config.toml
model = "audio captioner"
dataset = "short pieces for a synthesised band: melody, chords, bass and drums"
train_examples = 26041
n_mels = 40
hop_length = 160
input = "log_mel"
spec_augment = false
win_length = 512
tokenizer = "word"
vocab_size = 182
encoder_arch = "jasper"
encoder_norm = "batchnorm"
encoder_activation = "relu"
encoder_depths = [2, 3, 4, 2]
encoder_kernel_size = 5
encoder_stem = "single"
encoder_widths = [96, 112, 144, 176]
fusion = "cross_attention"
decoder_width = 128
decoder_layers = 10
decoder_norm = "layernorm"
decoder_norm_position = "post"
decoder_activation = "quick_gelu"
decoder_mlp_ratio = 3
decoder_head_dim = 32
decoder_fused_qkv = true
decoder_bias = "qkv"
decoder_qk_norm = false
decoder_parallel_block = false
decoder_inner_norm = false
decoder_positions = "learned"
decoder_cross_attention_every = 1
decoder_tie_embeddings = false
init = "kaiming_normal"
residual_init = "none"
optimizer = "nadamw"
learning_rate = 0.0023
beta1 = 0.8
beta2 = 0.98
eps = 1e-06
max_steps = 19900
batch_size = 128
epochs = 97.8
lr_schedule = "linear"
final_lr_fraction = 0.05
warmup_steps = 990
weight_decay = 0.04
Rows from block 6 of the audio encoder of a small audio captioner, named by matrix and row number. Rows with one number belong to one channel. Each number is 128 + 32 x the weight over its row's rms, rounded and kept within 0 to 255. All counts start at 0. After the name is the row's rms in percent of the matrix's.
After each channel's rows are labels from the 100 clips, of 14976, where the channel reaches its highest value: "top examples" is what is common among them. Only what is clearly more common there than usual is listed. The data: short pieces for a synthesised band: melody, chords, bass and drums. In brackets: how many of the 100, against the usual share in percent.
# convs0: first width-5 conv (encoder.blocks.6.convs.0.weight, 144x144x5, each kernel summed), inputs 0-143
# convs1: second width-5 conv (encoder.blocks.6.convs.1.weight, 144x144x5, transposed, each kernel summed), outputs 0-143

convs0.75 109 [136  76 130  68 105  82 181 153 149 141  72 141 203 108 163  88 169 133 150  88 122 113 133 114 109 105 136 108 140 139 150 131 111 128 120  97  93 140 123 109 129 108 110 114 140 125 121  55  78 161  96 140 113  87  61  97 144 102 172 136  12 165 121 153 115 130 178  88 114 151 106 148 101 119 111 118 163 132 117  75 151 154  92 124  49 106  95 104 144 177 132 115 114 111 106 168 183 132 163  94 121 115 105 166 163 146 165 129  94 142  89 146 133  91 166 163 116 178 117  99 105 151 117 122 109 120 125 120 153 168 181 169 118 108  50 168 137 114 163 120 159  80 200 134]
convs1.75 106 [168  96 149  57 113 135 104 157 125 145  81 152 168 142 163  76 175 171 145 131 174 124 122  86 112 147 123 164 180 160 139 149  49 147 123 113 163 186 135 127 139  24 119 106 141  95 144 126  82 102 127 131  84  73 129 166 154 169 161 180  59 110 155 185 111 116 132  82 154 114 141 124 132 164 114 132 130 147 141  85 139 116  89  88  38 158  95  72 130 129  88 111 109 133 169 172  94 145  76  97 120 129 131 148 122 130 143  94 140 157 140  95 128 160 110 157  68 120 123  84 130 108  99 116 125 115  71 145 172 137  66 127 162 132 140 133 157  96 157 175 151 126 154 142]
top examples: white noise (38 vs 5.3); string section-like (35 vs 10.8); clarinet-like (27 vs 10.7)

convs0.129 092 [121 104  84 162 127  75 170 124 185 137 141  50 102 128  92 145 101  81 193 108 179 123 112 169 139  91 145 128 158 131 134  93 117  67  85  66 133 101  47 178 164  75 147 164  87 115  97 187 128 121 138 125 141 131 129 107 125  80  95 125 134 140 130 214 171 139 120 142  80  98 122 104 123 147 134  84 130  79 131  97 152 149 110 120 154  90 108  94 157 153 116 118 136 165  45 142 116  86 126 124 100  89 140 129  72 179 115  58 125  76 141  88 140 132 117 135 100 136 152  99  70 171  95 100  85 133 151  94 112 154 146 132 153 157 116 156 157 125 126 110 146 131 171 165]
convs1.129 094 [117 128 148 156 106  85 163 125 163 173 138 117 156 143 141 147 140 102  86 112 104 105 109 151 194  73  74 122 133 145 185 117 117 166  99  86 159 160  72 108  78 203 163 159 135 167  95 191 162 131 103 139 118 107 131 128 113 173 125  94 180 130 157 193 160 166 145 170 100 152 144 131 172 184 146  68  96 137 144 172  85 131 123 113  86 155 129 127 133  68  71 108 176  84  91 105  99 152 166 155 113 126 169 191 118 163 127 135 148 135 160 129 138 128 126 154 164 118 185 149  91 155  92 171 128 149 184 137 147 123  48 118 117 113 117 114 110 145 203 117 112 100 122 124]
top examples: marimba-like (29 vs 10.5)

convs0.140 098 [143 121 129 140 133  37  95 139 105 108 127  96 178 115 120 121 163 132  83 119 135  68 188 124  97 113 154 146 123 112 126 119 124 109 150 149 157 128 125 114 108 147 143 117 149 116  95 156  95 127 150  85  81  46 146  91 111 123 104 174 104 151 170  91 135 181  99 100 178  96 131 100 143  94 156 136  35 102 126 141 155  96  63 167 118 133 103 128 138 175 123 144 156 113  15  94 174 159 160 100 100 116 123 174 175 131 130 236 102 154  90 109 110  82 140 101 126 122 127  79 151 128 156 148 144 153 112 118 162  96 101 123 139 141  74 117 112 116 114  67 117  92 146 133]
convs1.140 099 [157 119 174 187 129 101 125 168  67 128 160  85 198 105 116 131 116 167 101 149  68 119 109 170 160 165  72  80  77  97  85 109  91 128 112 135 126 157 110 132 155 120 103 134  85  95  84 125 100 104 140 125  63 136 162 149 115 102 102 101  61 115 106  97 135 112 147  93 150  94 177 108  93  88 108 157 112 102 102 122 138 113 139 169 153 166 136 130 141  67  80 120 120 127 145 124 166  99 176 123 106 106 130  14 166  91 110 109  94 134 128 153 104 119  91 117 123  48 123  58 135  53 156  66  86 140 103 136 159 130 156 137 155 118 135  89 133 114 142 139 124 135  97 110]
top examples: square lead (27 vs 10.6)

convs0.69 091 [138 109  84 104  70 171  87 119  93 136 114 122 195 139 122  80  40 111  35 147 135 150 112 155  96 141 107 159 100 145 119 101 103  92 162 150 148 131  88 145 107 166 139 102 112 114 127 137  99 111 166 110 118  55 133 132  99 151 147 181 145 108 156 162 108  87  78 104 148 152  70 144 143 103 111  87 145 123 170 132  95 147 128 134  90 129 139 130  63 121  93 131 110  29 152 155 152 110 167 120 114  96  97  98 124 146 145 154 129  82 105 115  95 111  75 109 132 117 104 138 149  94 177  92 142  91 132 141 108 113 132  87 156 148  65 108 141  74 163  32 108 102 171 155]
convs1.69 101 [176 149 100 126 112 108  81 126 111 123 118 136 114  80 134  75 178 130 160 158 102 129  76 146 129 173 133 125 143 103 134  71  41 132 103 165 178 130 129 183  98 154  97 122  73  85 165 138  96 121 143  89 108 126 149  72 124 130  97 145  65 119 119  94 154  98  46 156 154  76 116  97 144  91 100 151 148 137  82  78 125 127  87 163 134 117  95 153 166  85  93 111  81 123 104 122  88 101 120 213 100  92 155 164 141  86 109 104 157 135 111 110 122 132 103  50 106  89 106 146 137 136 100 118 131 141 143 126 138  79 165 120  67 135 105  77 114 112  84  69 178 127  99 144]
top examples: bass line (97 vs 64); bass guitar-like (59 vs 21.2); piano-like (42 vs 20.2)

convs0.119 091 [138 133  72 173 115 134 129 105  91 131 102 107  99 160 117  86 124 122  96 183 144  81 130 165  81 174 131  65 118 113 136 133 140 122  85 154 166 105 170  68 131 130 142 114  93 148  98 161 151 121 183  91 109 120  98 104 113 114 153  71 139 153  89 182 163 141 172 175 122 124  61 131 140 129 117  81 136 159  77 128 145 103 141  72 132 148 151 183 107  98 157  91 166 165 147 113 116 187 185 172  54 153  83 102 167 135 130 129  58  83 141  83 122 178 117 106 130  93 151 143 127 120  85 162 118 164 131  84 100 159 106  92  94 156 120 124  87 119 122 114 183 207 144 124]
convs1.119 103 [ 74 122 109 160 171 122  94 133  86 140 109  94 190 153 116 158 124 138  35 160 129 141 149 115 143 115  86  91 114 120 185 119 152 136  87 120 158 137 123  92 107 142 106 115  97 139 121 147 137 194 104 111 177 109 150 109 116 101 142  72  50 126  92 129 188 134  96 166 133  87 157 121 170 131 139  85 128 104 102 136 166 117 122  99 114 178  91 133 105  31 105 140 103 118 149 118 141 133 119 122 142 148 155 104 143 117 138 124 100 160 119 137  74 123 106 207  85 108 183 147 133  90 117 120 197 155  98 161 158  78 149 149 133 115 168  34  89  95 136  80 135 153  85 172]
top examples: marimba-like (28 vs 10.5)

convs0.78 117 [ 95 169 112 131 134 128  99 135 109 174 114 130  77 153 149 133 150 147 184 145 142 195 172  64 189 111  75 120 131 174 125 108  49 180 147  98 114 106 100 120 151 129  95 116 125 104 124  92  99 119 123 120  97 152 132  91 109 116  78 103 129 128 112 114 177  49 131  94 103 111  61 114  97 150 107 187 127  58  80 179  89  52  92 135 114 133 153 125 134 114 117 148 116 104 119 117 128 127 112 151 171  65  89  79  87  96 148  96 170  67 116  93  85 129  64 129 105  98 102 122 123 120 126 142 123  78 143 135 118  80 154 140 122 171  86 119  77 102 147 117 125 164 154  82]
convs1.78 106 [118 121  65 115 110 159  66 155 107 122 146 126 143 126 116 102  67 152  57 106 103  91 119 151 137 149 118 130  58  92 169 140  70  88 146  43 109 107 146 113 187  97 133 113 134 120 152  43 148 171 160  62 146 128  59 114  80 104 129 157 162 147 108  68 102 158 106 118  96 118  89 113 136 124 128 165 181 117 102 128 111 133  39 133 121  99 137 112  77 132 114 124 108  94 113 103 133 142 165  97 151  93 102 123 103 129 162  93 130 142 149 139 146 149 132 145 148 137 114 131 148 176  78  82 115  90 159 149 104 133 102 118 113 134  95 193  80  77 145  75  65 139 124  99]
top examples: plucked string-like (33 vs 10.2)

convs0.6 106 [146 169  69 146 117 131  64 118  74 118 142 153 112 149 158 128 106 124 136 166 121 154 147 167 128 102 150 121 116 148 138  79  31 137 100 157 160 133 138  94 133 166 152 175  77 121 139 145 159  93 111 179 158 107 118  97 126 183  89 155  86 164 100 182 117  94 120 143  89 178 106 150 152  84 202 102 146 189 139 140 118 111 122 100 151 118  84 153 150  56 115 126 131 164 141 154 106 129  72 173 129  89 130 128  72 142  89 131 140 109 153  82  78 143 120 101 108  55 140 151 155 113  86 152 108 140 154 135 111  86  44  94 168 171 135 172 167  81 150 107 112 155 119 117]
convs1.6 107 [ 70 123  73 167 118 132 110 120 166 113 168 149 166 103 152 177 140  75  80 129 114 105 139 111 118 115  97 131 144 148 144 120 120 103 103 164 188 122 155 125 158 121 135 144 123 166 146  93 153 153 123  80 159 167 137 127 109 144 127  92  83 127 150 135 134 122  97 151  66 161 144 115 125 178 100 131 138 137 101 190 149 110 157  74 188 136 113 155 123  24  61 102 133 138  52 116  97 169 123 110 133 123 134  82 132 111 176 175  91 172 120  91 124 131 124 117 142 119 141 128 160 154  75  54 117  53 111 138 113 137 165  66 139 119 113  90 156  23 126 114 150 151 145 160]
top examples: marimba-like (36 vs 10.5)

convs0.53 115 [153 153 153  93  42 130  76  85  59  84 142 152 121 115 153 109 127 101 116  97 117 114 135  94 117 135 125 109 114 105 137  79  87 132  82 128 110 121 133 186 170 130 151 131 188 137 115 125  48 138  23 150 102 100 156 146 148 153 103  61 138  85  62 142  95 118  82 183  77 161 160 107 173 120 215 109 127 168 111 154 126 138 135 158 142 165 130 144 124  75  87 168 133 120 130 155  93 123 131 152 102  75 119 124 158 108 127 133 118 114 160 158 150 103 139 134 171  74 141 145  90 171 141 170 119 174 115 102 139 114 106 100 163 145 135 118 131 163 155  85 145 165  76 122]
convs1.53 099 [140 134  71  93  80 146 120 117 101 101  56  52 164  86 141 166 160  84  80  95 115 101  99  89  93 125 170 149 116 106 111 174  95  94 134 190 144 116 100 141  75  84 173 128 116 199  77 141 149 151 100 103 142  87 143 112 124 104 108 141  82 134 131 111 150 104  86 148 114 122 100 142 153 107 139 110 129 181 112 119 129 161  76  93 195  82  91  97 121  97 103 163 112 113 121 124 150 129 127 127 103 135 104 141 128 121 127  91  44 125 137 106 101 135  80 101 114 139 156 154 122 103  57 134 119 139 151 124  81  81 149  84 130 163 101 149 170  80 140  17 157 109 127 124]
top examples: square lead (34 vs 10.6); tempo: 80 to 90 bpm (26 vs 9.6)

convs0.85 096 [ 76 122  53 103 129  70 110 101 135 141 168 184 127 108 116 122 103  95 121 158 122 139 166  94  94 155 165  95 115 104 116 196 109 132 133 172 137 138 183 142 121 133 185 136 122 113 110 116 122 107 138 135  74  78 118 207 148 171 170 129 145 139 145 142 107 122 177 115 107 161  59 148 145 116 135  95 133  96 182 142 151 155 175 164 115 115 158 169 139 117 134 143 126  68 169 123 186 166 160 137 108 141  97 152 128 127  40 182 162 165 118 112  39 148 133  53 192 118 112 124 122 143 166  90 145 120  91 134 172  80 173 111 135 134 102 147 135 109  75 103 143 119 144 124]
convs1.85 103 [121  89 124  63 134 131 157 122 152  78  91 129 142 127 109  92 124 132 168 150 132 153 136 107  95 131 143 169 115 100 170 179 106 198 122  85 128 151 132 190 102 158 122 102 132 143 185 170 105 138 120 121 143 142 131 158  96 195 117 114 156 151  87 104 138 116  71 135 103  96  99  93 173 105 150  77 108 173 115 104 111 150 131 141 120 134 105 135 116 123 123 141 144 113  86  86 124  91 146 175 123 170 122 173 101 134 101 107 150  90 144 151 104  90  89 101 183  63  58 109 139  31 123  96  63 196 105 140 168 118 160 163  35 183 122 107 129 134  75 144 147 141 146 102]
top examples: mains hum (41 vs 4.6)

convs0.117 103 [123 137 183 193 117 149  79 142 100 135 117 139 159 141 123 126  54  95  86 133  99 142 138  98 157  76  90 116  93 181 166 133 142  75 141 102  75 124  98  89 148 134  74 123 121 131 134 116  84 184  81  96 173 169 130 115 146 159 158 108 113 134 146 122 140  85 126 166  87 113 127 143 197 131 123 102 179  37  82 162 191  78 147 139 100 118 137 142 126 122 108 139  79 133 135 148 122 104 131 115  80 148 164  47 133 164 183 120 151 114 106 149 156  98  91 106 170 111 106 117 146  75 160 142 121 103 148 119 141 122  85 120 155 159 139  99 115 122  68 137  99 118  92  33]
convs1.117 101 [149 137 134  87  87 102 110 135 138 106 135  75 202  96 162 117 159 189 171 107  79 102  65 147 109  50 118  75 126  78 136 122 168 114 109 136 136 164 126 135 110 154 139 105 159 133 172  79  99 162 108 124 150 119 101 122 106 143 161 115 156 101 111 123 123  80 106 194 121 122 128 120 169 135  97 146 182 113 117 167 101 113 110 141 170 148  95 146  91  99  56 162 165  86 139 130 139 133 146  69  81  51 134 156 118 145 152 128 157 188 169 111  67 117  76 117 162 134 183  93 154 137 123  92 106 109 144 190 181 125 124  58  99 155 134 109 141 115 110 118 123 176 150  81]
top examples: plucked string-like (52 vs 10.2)

convs0.103 127 [ 82 121 111 159 161 161 145 157 139 153 123 100 107 109 133 149 120 111 166 193 177 113 114 122 148 138  93 147 103 114 138  94 132  71 120 134 172 138 129 150 144  48 148 106 106 158  99 134 111 138  27 113  95 158 157  99 114 158  74 140 151  92  60 111 137 101 125 121  71  30 132 127 171 107 161  99 123  86  87  79 129 163 151 125 117 123 121 142 181 101 145 147 123 122  83 130 122 133 143 142 133 122 152 107  97 139 113 103 111  52 162  85 100 152 140 181 176  91 173 142  93 149 110 174 161 117  69  96 159 157  20 114 112 138 168 119  99 139 127 165 116 113 154 128]
convs1.103 130 [ 78 109 170 149 117 139 125 131 142 114 173 159 142 122 123 136 167 130 119 178 136 138  79 146  90 120 108 190 106 151 126 111 144 130  93 123 150 104  85 136 101 101 162 107 140 122 166 128 144  88  73 150 133 112 111 101  49 157 140 148 144 162 125 129 117 179 148 107 134 118  87  55 136 179 105 113  70 174 149 172 143 136 177 155  59 118  91 125 114 132 146 145 200 135  64 100 126 139  88  58 111 155 132 201 131 132 116 184 108 147 166 118  81 112 103 145 116 107 122  50 158 127 140 139 136 166 135 111 105 144   0 131 156 108 105 152  95 110 132 120 140 106 123 124]
top examples: marimba-like (55 vs 10.5)

convs0.15 106 [119 103 126 133 135 133 125 134 135 174 140 143 145 106 150 106 101 134 186 146 114 122  78 156 133 119 109  78 170 146 134 113 102 146 115 121 104  88  90 115  99 121 128 122  76 163 175 123 143 161 101 153 152 130  90 157  83 118  59  51 146 113  37 133 172  96 114 104 140  99 127  76 133 135 101  94 144 144  60 183 132 131 105 108 161 119  96 152 143  97  37 102 179 136  87 146 132  69 121 123 164 112 116  90  99  54 189 107 133 106 133  48 148  82 114 128 125 116 138 114  68 129  96 145 128  74 187 109  39 100 111 154 131 128 161 102 148 155 111 104 128 123 126 165]
convs1.15 103 [ 95 119 164 149 132  88 173 112 108  98 124  99 127 165 145 136 145 106  92 110 136 151 177 110 152 123  88 132 151 119 102 108 116 159 172 110 143  51 141  85 129 158  82 210 155 202  97 119 169 178 120 130 159 178  56 141 181 174 103 133 147 136 108 162  87  84 145 129 112 118 153  96 138 104 148 162 151 148 114 135  65 146 175  89 171 160 127 139 171 165 140  86 132 142 146 136  75 111 177  95 144 121 146  93  43 160 129  85 164 141  82 128 106  70 144 137 113 133 155 144 162 112 142 113 113  72 162 124  35 113  82 142 139 127 142 189 114 140 112 143 148 169 139 133]
top examples: plucked string-like (33 vs 10.2)

convs0.30 103 [120 125  77 152 152 125  51 133 122 129 182 175  66  75 130 134  48  88  87 168  84 153  94  99  83 137 102  66 175 132  97 118 134 121 114 134 107 124 146 113 109 133 136 170 122 183 139  84  69 150 102 103 108 110 121 138 113  67 127 145 166 108 151 149 115 137 122 154 129 164  54  65  99 108 167 114  92  82 130 115 131 164 140 115 137 156 174 155 119  84  95 100  54  75 153 128 107 130 102 120 160 179 145 181 107  79 102 151 150 134  93 111 146 138 142 120 139  79 173 163 158  53  84 160  75  85 104 104 112 116 153 152 131 131 166 138 114 148 148 110 159 147 112 115]
convs1.30 102 [117 144 142 141 108  80 138 120  88 142 130  96 140 127 144 165 149 121 123 153 123 109  48 121 163 123 148 133 130  70 153 117 136 139  75 106 125 134  95 140 120 163  50 129  87  99 101 127 132 112 131 105  85 174 121 176 128 134 141  80  93  93 137 183 112 121 151 160 122  78 145 105 125  75 134  97  38 106   0 107 134  81 148 142 100 120 141 142  99 163 112  75 119 142 168 178 167 145 157 156 130  76 147 148  92  70 120 106 159  79  81 140 134 120 199 133 115 114 154 140 146  86 111 139 132 191 139 151 128 152 137 133 114  86 112  94 114 178 131 138 168 106  64  94]
top examples: bass line (96 vs 64); snare (61 vs 32.6); bowed string-like (45 vs 14.4); saw pad (45 vs 20)

convs0.26 101 [107 189 146 125 128 126 105 149 116  94  98 176 115 128 138 130  73  75 116 100 143 152 107 124 124 125  89 157  92 134 148  94 163 135 158 100 130 117 102  66 136  83 143 157 154 149 154 116  66  80 105 135 218  87 126 145  90 201  89 148  83 130  98 175 113  94 115 133 118 123 114 154 124  72 111 111 143 129  49 160 156 137 153  94  92  94  82 161 158 119  91  85 167 130  88 126 147 110  93 147  95  98 141  87 108 117  96 125 119 131 155 123 194 138 102 146  88  94  56 154 112 141 176 106 127  96 149 118 107  72  48  97 150 134 207 133  82 161 153 103 141 125 162 113]
convs1.26 100 [126 187  78 116 170 172 169 139 153  76 190 147 179 150 122  50 128 123 128 107  98 122 127 133 141 152 169 161 148 164  89 125 137 136 112 137 164 112 109 137 128  97 139 148 117 138 137 107 123 123 122 138 169 154 176 184 120 128  67 147 128 112 146  66 152 158 116 137 179 113 169 124 138  80 161  83 159 152 170 110 134 116 156 134 103 124 158 133  42 149 123  91 139 197 127 135 109 107 183  71 152  40 166 142 113 161  91 108 145 140 131 144 140 158  92  81 134 141  36 148 130 116 139 141  92 159 188 118 148  97  57 128 118 132 181 163  94 197 121 110 117 122 115 124]
top examples: reverberation (64 vs 34.2); text has "room" (64 vs 34.2); text has "reverberant" (64 vs 34.2); bass guitar-like (43 vs 21.2)

convs0.137 097 [103  92  94  68 173  55 116  75 137 122 144 129 121 154 187  84 130 102 128 118 153 140  72  81  95 118 146 162 149  95  94  88 151 116 130  90 172  95 109 104 129  91  70 137 114 138 125 127  56 174 173 111 155  95 122 152 171 124 179 125 134  95 173 106 101 159 166 182  96 172  98  86 119 148 121  63 103 138 119  42 140 170 105 147 121  74 169 157 124 168 119 117 134 112  29  92 136  98  91  69 116 111 139 121  89 100 126 121 143 130 152 177 139 119  87 160 138 129 136 117 178 108 150 157 164 147 140 110 128 165 102 116 117 130  98 111 173 165 149 120 158  89 116 106]
convs1.137 094 [ 96 127 134  81 174 108 147 107 194  92 148 115 166 136 150 118 200 150 170  83 152 137 104 117 151  78 152 129 157 128 167 111 126 158 122 100 124 145  99 182 118 130 103 151 144 160 190 142 176 109 129 137  86 115 164 140 180 179 210 153 167 160 161 166 133  62 130 128 158 158 160  95 143 114 119  81 100 143  75 169 119  87 186 114 117 133 164 150 113 106 111 138 209 180 117 150  76 122 185  99 160 156 166 173  95 178 140  56 169 147 101 137 110 113 144 155 151 102 134 106 135 163 156 125 130 122 140 163 110 116  76 141 146 112 137 187 135 161 117 182 151 164 112 114]
top examples: rimshot (42 vs 16.3); plucked string-like (27 vs 10.2)

convs0.81 105 [102 154  99 163 134  98 125  80  91 107 108 132 152  83 127 170 102 115 113 207 189  89 135 136 112 101 163 145  95 131 129 151  91 137 107 139 129 112 134 137 140 108 115 132 151 133 101 160 117  99 131  98 117 174  96 107 113  76 145 120 127 135 143 104  83 140 123 128 128  52  82 132 151 117 184  51 124  78 131  91  93 128  99  79  89 158  64 165 161 109 158 110 160 146 124 191 144 173  95 153  89 107 112 120  73 141  62 161 152 159 130 132  51 173 152  45 122 112 152  65 182 142 135 170 168 143 108  90 168  99 150 136 157 129 169 102 162 125  57 132 132 115 108 139]
convs1.81 093 [170 165 139 138 135 111  84 113 128 144 103 102 126 113 138  84 133 127 161 161  94 109 127 148  69 116 156 156 149 119 103 134 172 166  56 124 143  90 130 152 112 159 182 119 108  96  91 177  90 126 125 106 102 142  78 159 134 139 144 123  58  81 139 135 159  95  95 148  31 142 123 132  83  47 109 107  53  99 125 129 160 158 160 103 133 145  68 165 160  83 111 141  89 127  74 157  87  80 141 157 103 111 114 158  86 139 110 149 176 103 100 154 138 155 165  81  85 145 131  68 116 103 104  98 149 155 135  99 166  99 162 147 184 165 116 104 145 142 137  87 129  77 156 184]
top examples: mains hum (26 vs 4.6); key: F# minor (25 vs 4.2)

convs0.42 087 [130  51  77 109 169 108 141 106 155 103 143 131 152 102 156 131 110 128 151  78 156 119 129  98 117 122  72  99 124 133 130  95 148 142 117 128 149 109 137 140  80  99  58 160 139  84 113 170 100 147 151 189  61  54 134 111 158 109 149 183 114  70 127 133  76 126 161 100 118 163 102 120 122  84 114 112 155  77 149 122 196  89  73 142 135 102 131 137 145 198  70 110 110  97 157 132 145 135 102  71  50 102  99 152 108 141  65 146 135 103 134 173  93 102 130  98 151 152 130 174 120 165 139  79 141 121  83  82 145 120 159 110 171 123 150 126 182 169 142  76 131 167  98 103]
convs1.42 090 [184 119 139 101 125 104 173 134 116  82  93 147 184 167 171 112 131 202 146 129 138 154 117  83 120 137 140 169 144 164 132 117 176 191  70 140 171 134  87 176 120 164  73 124 104 121 139 166 108 100 128  81  57 150 162  98 108 112 114 107 167  96 108 122 129  66 151 147  92  58 130  93 119 131 154 165  95 113 103 167 104 120 145 133 103 159 114 153 146 166  43 143 187 128 139 195 149 147 147 157 130  94 189 143  66 129 132  71 158 138 152 186 131 147 192 105 178 113 121 107 158 155 149 170 115 139 154 140 156 145 133 157 108 123 104  91 170 139 111 170 128 124 104 153]
top examples: mains hum (41 vs 4.6)

convs0.139 088 [178 132  60 173 121 145 184 164 137  91 103 156 105 169 131  61 108  95 115 120 163 172 104 111 106 168 162 168 174  96 128  79 149 144 172 136 116 108  86  64  82 150  87 160 105 177 111 158 121  95 146 171 154 108 106 103 136 119 133 133  85  96 119  67  66 156  91 189 135 117  96 146 103  79 106 109 173 134 143 125 141 177 121 117 161 148 124 139 130 149 157 108 187 134 184 122  97  76  95 118 122 161 125  50 129 143  84 103  57 111 133 127 123  77 155 138 175 128  84 135 149 141 115 148 138  84 121 118 114 138 119 164 144  82 149 102 141 137 105 141  70 145 174  64]
convs1.139 096 [204 137 127 141 161 132 159  79 133 169 198 131  46  94 146 132 165  92 153  81 133 117 121  79 162 166 129  70 205 159 165 166 116 128 163 102 104 129 137 125 119 103 121 141 167 145  98 130  95 112 171 110 141 145 165 136 126 108 118 140 180 141 122  59  94  94 113 145 147 140 120 147  62 125  97 147 170 104 131  93 139  96 151  85 124  95 136  90  87 116  95 115 113  92 115  71 137  76 106  96 119 138 183  43 160 160 100 119  81  92 163 135 142  78 125 123 100 197  61 117 110 105 109 147 140 103 124 145 145 149 121  99 101 138 147  68 189 114 151 151  94 135 115 119]
top examples: mains hum (34 vs 4.6)

convs0.58 093 [114 137 157 141 165 111 143 145 110 185 186 120 109  87 113 162  63  87 137 194  93  86 183 127  87 140  81 149  78 139  97  99 170 120 153 134 150 125 166 176 170 155 156  92 135  76 145 170 183 102 138 137 136 116 153 109  77 155 159 216  96 106 141 119 128 164  84 151 190 150 137 140 132 115 150 111 113  97 173 131 111 128 198 147 160 132 115 115 105 120 117 127 138 116 166 127  90 129 165 152 158 134  95 185 119  91 110 148  17 111 114  86 131 135  83 155 153 190 106 149 127 120 166 137  98 127 107 130 164 160  75  90 151 123 125  82 148 129  99 100 110  88 106 162]
convs1.58 106 [181 180 156 153 118 116 155  70 174 108 109 147 142 122 101 103 156 138 142 100  52  96 134 147 132 141 109 114 163  97 126 103  60  66 124 181 156 115  48 114 138 170 168 122 100 134 145 186  70  40 152  70  86 159 123 110 151 142 166 168 166 111 124 112 116 107  94 107 151  96 113  65 122 136 147 110  77 108 137 120 178 103 147 163 199 138 174 148 134 160 120 103 145  98 106 129  91 133 157 180 128 102 142 117 107 113 143  92 128 122 149  78 104 143 153  86 174 111  83 102 105 126 116 138  71 142 102 152  92 139 143 118 120 109 111  43 129 163 100 137  91 174 138 140]
top examples: mains hum (41 vs 4.6)

convs0.21 110 [ 97 144 156 171 103 165 175 165 123 100  85 122 143 169 126 124  91 113 172 112 104 159 131 105 130  97 134 105 104 107  97 108 107 155 131 155 145 204 129 132 135 154 166 155 132 123 137 170  81 139 169 191 128 137 169 106 144 139 193 109 124 116 173 135 119 134 173 178 165 124 147 163 179  87 126 100 180 128 107 132 205 172  66 160  90 120 157 106 100 200 167 138  91  96 112 106 186 148 107  78 133 163 194 159 150 119 139  84 145 167 139 172 169 160 104 125 203 154 133 161 156 128 107 145 120 157 159 111  86 180 120 161 163 123 112 143 167 159 154 150 199 134 120  94]
convs1.21 128 [124 106 117 117  92 126 150 143 132 122 127 106 127 105 108 121 130 112 140 126 124 139 107 142 104  95 122 152 152 118 116 136  80 109 134 151 135 179 109 139 130 146 134 130 109  85 120 120   0 134 131 164   0 145 127 102 120 157 146 131 112 151 145 146 118 139 136 136 124 119 156 153 143 154 125 127 131 157 151 139 107  88 111 126 130 137  63 132 145 114 119 137 114 127 143  95  82  85 187 113 127 125 139 145 135 136 113 132 129 112 155 149 156 125 128 129  95 148 120 124  79 118 101 128 137 127 134 119 118 134 115  89 132 131  87 149 127 105 132 122 133 152 169 113]
top examples: square lead (29 vs 10.6); tempo: 70 to 80 bpm (27 vs 10)

convs0.50 105 [ 91 127 129  71 145 164 108  71  95 148 131 150 132  86  82 113  38 110  88 121 106  76 146 140 106 123 141  98  56  96  86 210 134 145 147  90 123 154 195 118 170 154 140 177 181  89 112 154 157 125 147 149 166  70 132 133 111 175 147 120 143 134 172 126 101  89  78 148 148 123 138 147 109  85 132 121 138 132 168 126 169 138 150 167 123 122 111 130 129  94 144 132 146 132 153 104 151  95  95 125  76 112 162  75 107 200  79 169 145 115 139  55 124 106 102 109 109 151 105 116  96  92 142 141  92  96 110  66 171 114  93 171  95  90 136  98 152 140  61  83 114 138  96 130]
convs1.50 101 [125  97 156  86 160 123 149  71 124  91 134 156 150  73 127 140  84 156  80 158 108  95 116 121 143 112 154 136 136 106  79 137 164 131 162 135 133 137 107 119 133 136 116 135 105 113 146 138 116  89  70 131 135  70 146 146 129  57 103  98 103 104 101  91 129 195 125 190 173 186 131 121  84  52 137 139 153 109 156  89 159 112 125 144 131 160  98 146 158 170 163 152 148 166 140  49 112 157 152 150 230 104 129 159 133 117  99 131 106 152 108 157 151 134 163 139 213  91 113 110 181  99 122 135 113 167 188 179 105 165 121 195  74 150  97 171 107 133 115 170 137 126 107 158]
top examples: tempo: 70 to 80 bpm (27 vs 10)

convs0.59 101 [146 133 140 168 134 154  99 167 148 135 125 156 120  67 130  97 107 137 118 122 147 153 120  51 121 163 143 138 124 169  96 196 104 103 138 147 150 200 125 150 143 141 195 109 107 124 168 121 165  93 204 153 104 149 120 136 105 108 138 170 139  75 109 111 107 116  99 171 175 159  60  96 140  83 137 169 107 119  65 198 206 127  94 150 119 111 121 156 135  90 144 156 144 158  65 180 138 118 118  95 117  92 159 123 119 143 135 180 129  84 116 153 148 145 130  93 120  70  49  81 157  78 138 148 127 141 112 106 135 133 106 195 115 185 118  92 190 150 141 139 145 120 133 143]
convs1.59 106 [170 122 116 116 133 134 122 148 118 111 116 101 161  80 117  69 155  91 149 101  95 167  86 118 101 150 160 136  68 113 173 135  96 135  40 105 159  95 143 141 152 135 120  93 143 129 123  84  67 148 159 180  73 182  81 151 133 102  92  53  90 105 156 138 122 134 105 126  87 155 167  60 101 138 106 120 122 109  83 101 143  70 176 157 145 157  78 139 114  99  86 119 209 161 133 162  99 148 151 137 170 111 115 106 115 122 129  93 147 151  75 151 120 151 137 165 177 130  45 137 122 106 169  96  87 130 141 109 181 168 125 149 114  73 125  73 129 120 139 138  87 156 103 145]
top examples: tempo: 70 to 80 bpm (28 vs 10)